{"image_size": 64, "encoder_fused_qkv": false, "encoder_inner_norm": false, "fusion_encoder_norm_position": "pre", "residual_init": "scaled_by_depth", "optimizer": "soap", "precondition_frequency": 50, "final_lr_fraction": 0.1, "warmup_steps": 680}
Rows from block 3 of the fusion encoder of a small model that answers yes/no questions on an image's attributes, named by matrix and row number. Rows with one number belong to one neuron. Each number is 128 + 32 x the weight over its row's rms, rounded and kept within 0 to 255. All counts start at 0. Numbers have three digits each.
After each neuron's rows are labels from the 100 texts, of 14976, where the neuron reaches its largest size: "fires on" is the input token at the peak. Only what is clearly more common there than usual is listed. The data: analogue clock faces. In brackets: how many of the 100.
# gate: MLP gate (fusion_encoder.blocks.3.mlp.gate.weight, 672x256), inputs 128-255
# fc1: MLP up (fusion_encoder.blocks.3.mlp.fc1.weight, 672x256), inputs 128-255
# fc2: MLP down (fusion_encoder.blocks.3.mlp.fc2.weight, 256x672, transposed), outputs 128-255

gate.54:042095197177122113194129165108142060163108132116133106133158122089147112102117188154144141122099146134215119040097123131129149128119161143156125139176216104116166095108109178134099141096083142076108126116087120141161055167078091088108148147088127158185133175141137152166142147154117139096105085143109118047115131156122146193081182108082132091136118160190180115067138125116149088098146
fc1.54:133124123076118115117124201141159200141093124101130181160107141147129081124148114152084129119108105139141197128164147120117096111114136088114196135132108121215072160097174104196125148129074116163084119173136133124146173132173140142101210080151118175125130098192138139136123127200086120121156119126232149079158153081128032080176162186150123151113175098109077117149160071128128107162093
fc2.54:108117140139129189163129103132152054171117163212169132133130121092080115158121166135108139148112123126140133165079121160162101113157093169072116114114145123178155147154108092067163124151141128099126132111126092102112099121116106147159074144134095105111100160153099140213156156095101130136095138116109106150170117157133162192047118116116085069184086176149097111057099098160153101137122
fires on: "four ticks" (100)

gate.428:137171125166150118175122141117092103116181165133144150148131136155181147100102169139109054158144103134134106143129170146084130144149133157114129150179129106145137106061126169177159110157080106131123170187075109151126112167095124134097183137173119146150090178093157193118138179085151125093087149173121104120082062049182111159134143153091123154118183111132123173095173150189091127119150
fc1.428:150115109076193110150129125113162105180150174149135099138117137166149072070106119071177073102172126148149158091122127112126096133154095130100094128156129091098123105092140184074123162132104109130094169137150091128136127168152131107109131087164159156105135131047159234125138146101101117128161122138112142156151087142091155202186090110100144111114148160135129149081080125167109178113071
fc2.428:123081147106136139140117044142106104089108083101145139151139123151095133216148125133080125109131139125123130151115110147166188129124124167118127109115187122090069155108185085098114121102163130116181095134099137172143086110140161095137152124112066104085139101068094087139114085193113148151131147115120094097122123139129127158149155115191094108167100126149149020086119120088156093072116
fires on: "hour 3" (36); "hour 2" (24)

gate.168:141124098090179112164113187167163143169119156129111113144120098085152099146107172110111158151144096128155118169115141124161197092069156053158098140134085133163159130114167105181154100042084119095152170176168126148178111145137111126172185153066159109059133153102139114122106131196132138075164150167109147114142154137114186140131128156095081137151147189077098146146134184169095110122121
fc1.168:150088149074135135139124188109159121152099147098143057060130139149144134146113138160152129111112076151151072069144177113135160143088107093201107098158098107126136157145075159164123130154143176117211122107089148151127142123123116121157178148167106133135134135134143143085142143081165113115127160123163147149104154096173178112165198171071130120116110113166088053133166186131100106178161
fc2.168:129102138132100103120056089154096137135101137132135131090111125139111118118140095086155110153036164113150102155143173148143098117090160134139069085084109110064140104134058087177126114119097126083174118134135142147126127179107122138147141159106162094063119152115106116121135135096152043120124128182093129164100147125100147135158166114092136091104175066127159098063109101121137071127125
fires on: "hour 3" (39); "hour 10" (24); "hour 9" (19); "hour 4" (8)

gate.653:153107108092124100178153118120165132103116133118165050167148130143167088142106142138142124161096133126054159180124154164138102134123136128161104135108150152117167189173150130171174186109153170090097123138106159103137115155062128160120109144123114158154180095137118096147122154117088155156095154127138063199143110143073090119150124052152127093132103187111149167115102102110167121071101
fc1.653:132129149124111120141149091105141155143143147180090085193168243115165144173119175098125131131099119170095176114125110136154128128182131146207082179147121166111137142155053114168107156168126106184076154096100142108053105153097130161146110166182107125116127133117158125175142082103072139081124147096107127165124127104176160144119128118161140088113141170113190089163081137148105107130145
fc2.653:098157134122160148093154083143160109145140128138127115093160115109171134139092142088211146123134146181138171120080110138158075134185115141149107125171066078155136138105073123098120188090143175173109085098102106074106157109154088141150079104173162157162090167100136144164142126183097153177143141189125130175138134155124103127113083093123099169100187100131168119082222153121124089154104
fires on: "hour 3" (23); "hour 10" (19); "hour 9" (15); "hour 4" (10)

gate.506:125139120112138122153225117091155152080105109082130058110148081147075121128116142127145113123167132082135204138131113113153101133136173133125140110166136163087159161168132130223149117122122149110122126066154120172129125093171140068086107137066109119138131208094165076094142126081138114191130131145172150127148094121166127163170110143190123181112165095131176122107123167147113148113127
fc1.506:109108138056113108102156111163148111023123077160131108092120156129063151130172102176177141026121110122124212196105098114140102140120144120137125121125121120078148168124098146090120129158130141093134163144168088182114098073115124078186147106115073141174123158108115107092178152137140056171143124057144086097143124114125168177153133091098123085091135139108089168129148144117133110087159
fc2.506:176135097178150144128103128071092109084116123086137121127148129109121216124160130112087131185123115129127184081063083080150113180111124158159165170077122127183166100129159100139155139101074143131072091065158113120139175113113155077114123126147062092085173134102129125095170110093101109170165104104110161134122126111158141091081098112114090178128145103111175145164150129138140139152118
fires on: "numerals" (91)

gate.62:086116180118124110144077120123130110182132118156127123102153119134182168093125123094101097193092074147125189132127121121131089114125128111118116107130137130141128086119091170192089113092124107144128164076106199085131133103099068107103138146152131095161171122107146128123060127135083132079143125158069156179138104213162112073196150162171158122118054130163118102189195148136101149119178
fc1.62:126088118137153088098087081058141105154139157118187112136157188125168172096107144093146067150142046150121125147172116056125117115164103044147073129145152150149158122116101180139133088119136149176124109092121109089142106092137121119147109091104141137150165120108145107147149125182189084056166103136067110124118070188211129098218130102158182113135150077128176161137064101139134144151143
fc2.62:167156201097197147107098200140098122141056067207187146181133119121143115164119105154143139118116155149138137170108125042137128146178100087183184141175198124113139116102118126171116164152073133158082134129126085113103088114150126098081136155153064147105112119156201180156146135123061135084121136087147154123125158134138093118121172033156102094119093118159196201128127123085152110137137
fires on: "hour 3" (44); "hour 9" (30); "hour 8" (10)

gate.243:107078081117099142163121119151149157105056154173079083162137093164131109140118130111070100145148132127099175148120144119116125134121128108124119091113110140134164074083201096157109085087124124123120145104122181144175118122078124107140149150155132113058168081074127115102147086168120128159088134147123049134075103174122144143119092191186102120145174141165121171115108089102134104109136
fc1.243:177121136161122158105124158088119086105158112138124121066139124162080127121102148144197182100108090159195146168075100120124114147158119117187128106164068083054124118108126145117088157170116141101129130137123084149111151136221147176134174093138105140110109165123086130113115149137124141101130131136188148129137144041068129141117157125183046185121101129118202094087158122145135118137111
fc2.243:141080118108092095156114117190181150168149171084100155180153123162134174118139085121073109140193106116059113162095144098100081110112144076155145132129115201163149101122163139156102075072142114097136154113092154180138116151058129058098168144107197089081143090102135120136144124126113104165056138122082090128076108190138111111140145156144193107118087132126127117184080125150158140084154
fires on: "hour 3" (23); "hour 4" (18); "hour 9" (16); "hour 5" (9)

gate.566:163100130111069149173056109090108159131091143105145159173146095091152129116082122092148150167116127128157167176110141086134109078175100183121180130155129095146205101104138151175101115172124141157154187089121204132145153132097127137119118140108159096094140104103118090082127117152118151102111129160150178152106134117091185109150148107110157156158131108122182091118149110097132047080125
fc1.566:154112067106091161153129128112194132092158172149168105115098097132126176087127173126098127103156145135147166151093142156065145157099100121199127162210150130122157167097131156140121163087140142085140106102078176104120083088105114106128097163097094159097163118131074094047079125148147122101114128034117101192108150162100069174148115132153117129123139135092152132125077184138094106132110
fc2.566:091114112079111158067086155119114110125191104101096132123163123113122221167071107099079115139175141158121123136049098085120109107176102124157134099092153125138100163067171061106114122138190130178113126103166120166153151171145156145126109092128133131148063130154171134144113081071075112139109206151119243134125091137191135133115090176110113095109132160155112095162081123109140171063154
fires on: "four ticks" (29); "square case" (24); "hour 12" (19); "hour 11" (10)

gate.397:149168145094146099134103144106104146096142120048184149119117124130112151108129074144094168120085162165154130119151181097106118109137156115089157193130095107128124114087128164094164142150121145145132083186111103135124169179129101126075115065147136114128084135107104231095092083145111100141156155166146174106179080092178101099142148128126155087124141104133125166192128166121146121132125
fc1.397:096151121150154223093134133154066147127100076158115178097114177116093103173091123139086149097108163187091133136095135093166138098180118116127129134145156083119133173103149188125126196149112166113089125166084134153156131142158141143086132107097100092117098076126121084112085128164066116160168150119170092152129040130131139113094085092151152102090101171141099162122116170083102161098133
fc2.397:109048134180149148173116076153153099121119125163126116125148083147129089129104077152163088120144128125075149108099132085160153124106139154128109141136186138097130165098085143115118080194174106150100097065160121111132084097126116121108117189153094145129171089119148108155185160145129135069136137032117152135161156159165144175104136127134148151152076154120167147137096092113165197082156
fires on: "hour 3" (17); "hour 5" (15); "hour 10" (13); "hour 12" (11)

gate.450:049177157127095151133112139129201157182118158073071152108117126133120078099062065126119153167065146121065171082135111074129129135139108151111092085111138131083113105146082116174176145099121109133174104106069073115181164153105044164095128111107176087105096183171122122153083155179120116133116136154115143189138071148114151099129121136090160114128093131138089153168144124106109050117119
fc1.450:161169139151121103140142196170111101112171105081119124128101196092047168218116071146104196194090148118071170129118141104137135118103075127073175103133099155174111133141083103101096138142076146161121116102105105067104110138084115136102119135169169103145183114162181137159152133151088145128133154162127153154136109107147095136125151114155080132093106143164174150100100138131141171124131
fc2.450:103106107114111101127148135090191077191136070085143125174092158162125097134074113146078155133080167161138157067142139152109107139109085141110126134073068134129093179148091103167119206130148115147139114156075125074118090096120125143153109114117082102139139122164132135139119139166166083124134111153156142161125103158167137145111132229084100143141085106147142140114110113070120107163119
fires on: "four ticks" (100)

gate.519:093119170139151142124133100167140157052109120120090115135101147124115109130132160111094108092111082147147122113167116141093166153135094122090158031139125141102173098131117134108088100108140087131127133090082137124118199097153106138195099165124119117127088131094128140115166075093154136140108186118154082149135116181120130071156082157124174125166085076131161146065134125137161158151113
fc1.519:156166141118137056148142126139124170142160134127155165075173147150109088121103140194103200118099043152098144134120090079123119078131099137132079116141116100156109099098138131085147114123156129115146145192132090119117188137133059160094173133177115189123108122130060112149122098134104118075172137103143150126219071084185118127129145131160086098044088125083044121044164096091180165107133
fc2.519:119146153109130108145116137173153135142136165097108162186114096164201130154192140032141110125147133120111103158136089108096101075156152133092049126071105169155124103119113094165113159080148161053140144144158194116120147080150172098116139092107219158102149080094116117130159102165080133174138189142101082126141084171145161116102155122142159135120122153139109131114128143100130143066089
fires on: "hour 3" (45); "hour 10" (29); "hour 4" (12); "hour 9" (9)

gate.421:091130126123127110100162156137168097125163076105058130046129124133099093115105212061106110095106135115180121093137132095166120115116061105105128147153091110117147144151133169083132117167135132176169140155163098133155105056126160134149177082100179180065116175148138156152118145115134188108118086157136123098113175115093155131109154182141087119183115146118106157120101163114111148105177
fc1.421:051126146146063167162098126161168129109190117122122124113169103107142107101110130105134153106102139120123127156087159141135157133132120104110107103151177137160136132025189156138167132089120119090157059101150173115127115130186089135129123093157171126099144129127043152161114120088142171094172076097137140094144146144144142135121079070127101115037130135131106145154170166145138075117106
fc2.421:093119070108082117165200146114139157132156098125104149101110144124116108071118132066170132106103171137103145119125150136109183118148083142109119079120118103120163075109147168099190166130084145114122072149097157113106082170168119132178124088147119165106084156149101155129178097135136173105126158072136118148171093086164120174133124207117114135144143082122158135174167133153172123049113
fires on: "four ticks" (100)

gate.43:175175183146120073121083116105142135102128032098168106129127171163188158106091150123125149119085175151168121132164168108117144146140096129114167142115105167147117103177131076073122137144116099068130121188073177082113115078178085126109167087164172122142115135137140159128098115138219092130110098165145101131143117096185113164157065135149137110143123105098132098108189132111099141154180
fc1.43:134161123129124112115168093136124162089117123157114152192144104147146070154144106127126104141144157141059125158117072096158060198051141148118095103142146114177146123115107116200121190096157162141076188133097147133079143144085153164164116139146140111140103084089120143090192102145107135111082151116082181121060171141126113103146119132155140174141137099098175141161115147070092123109188
fc2.43:148162164138115089139104142146144184167146154099140124094095080112144166130185069104179152115158132095111113105152164106138142137128109069175088138147081180161138120137140164182117111094194129122141111121156086138126117122109136140158120155141084072127146106157164031056138134094088112098080157159106163120115158113112151095145136114132123103143102063121155164117139115142158166137094
fires on: "numerals" (100)

gate.128:167135131091178091146145114162127117121107117092091132130126151117128150173113138110133069086112135074112071151071101117145117131146112084114191131097136162158192139137043103120133157145150094191077156089124129144092113171139192143130113136201117124122162070131096148128127103122155169149109152182114186119093167138145105100102121103149128053174125070091151129211079109096161103154144
fc1.128:187125192147155093100131119123125124147117152121114144149139129125161159114134138143148164118111137166136076157099072096092114120167153113102085138133119189140101115107128095121136132130097076161092140115166134165189128182144167106057183164165117119164217108136133134141164133138121053144092112166113164095161143146108127128152171095157140112137134134161134113090123150024081134180168
fc2.128:127156084185093186113133124088161079152112153107157167130126122155138175091141114141067147121079143190139130128137163078119140143172164142176130112115135103091078156091090093156113058192090092173157146139173070118185153118107174156102117081136113150173143153092175169127151128149111113106073121072099195134132134132173142166138106182171081145125106125099160070120099163097113164186151
fires on: "four ticks" (36); "hour 9" (31); "hour 3" (23)

gate.567:107151152113135152122092163096134101134124122116117152099134126130123060114159126138185110138119138191102159113154104152049067095099131133134113102130082134107112114125121154196151163118084191122124133136133172117114099132087097145071120155147086091159104081162071143101095093107068172074102164142173125141099147079055132122094127163115086106055123133196120138143141099125124077126112
fc1.567:115151126089106082128099132144180123113130133095160099094118155108156127132145064094110118114127111089165106141132137145120117135132139151118116123085111129111131124149120084138113116129102055141114065090164121119127140153154090133124129113119143161143117168178124081151169080158107110136113087106044142120065116098147136100146085137152110131076173119084133086159119188168096116168131
fc2.567:151190137132055138134141161129110187093115103112212114124143179099074082120141021139174104084081165094186126074133171031187124111110090126156158213160146107113162150170075101104113093113180111155064091136107105124149160134143090128135147091169189115113157112126137124162142153098103141132078102118098106138152155075162146132115139118160132110131133160121199097123092150132127153133074
fires on: "four ticks" (84)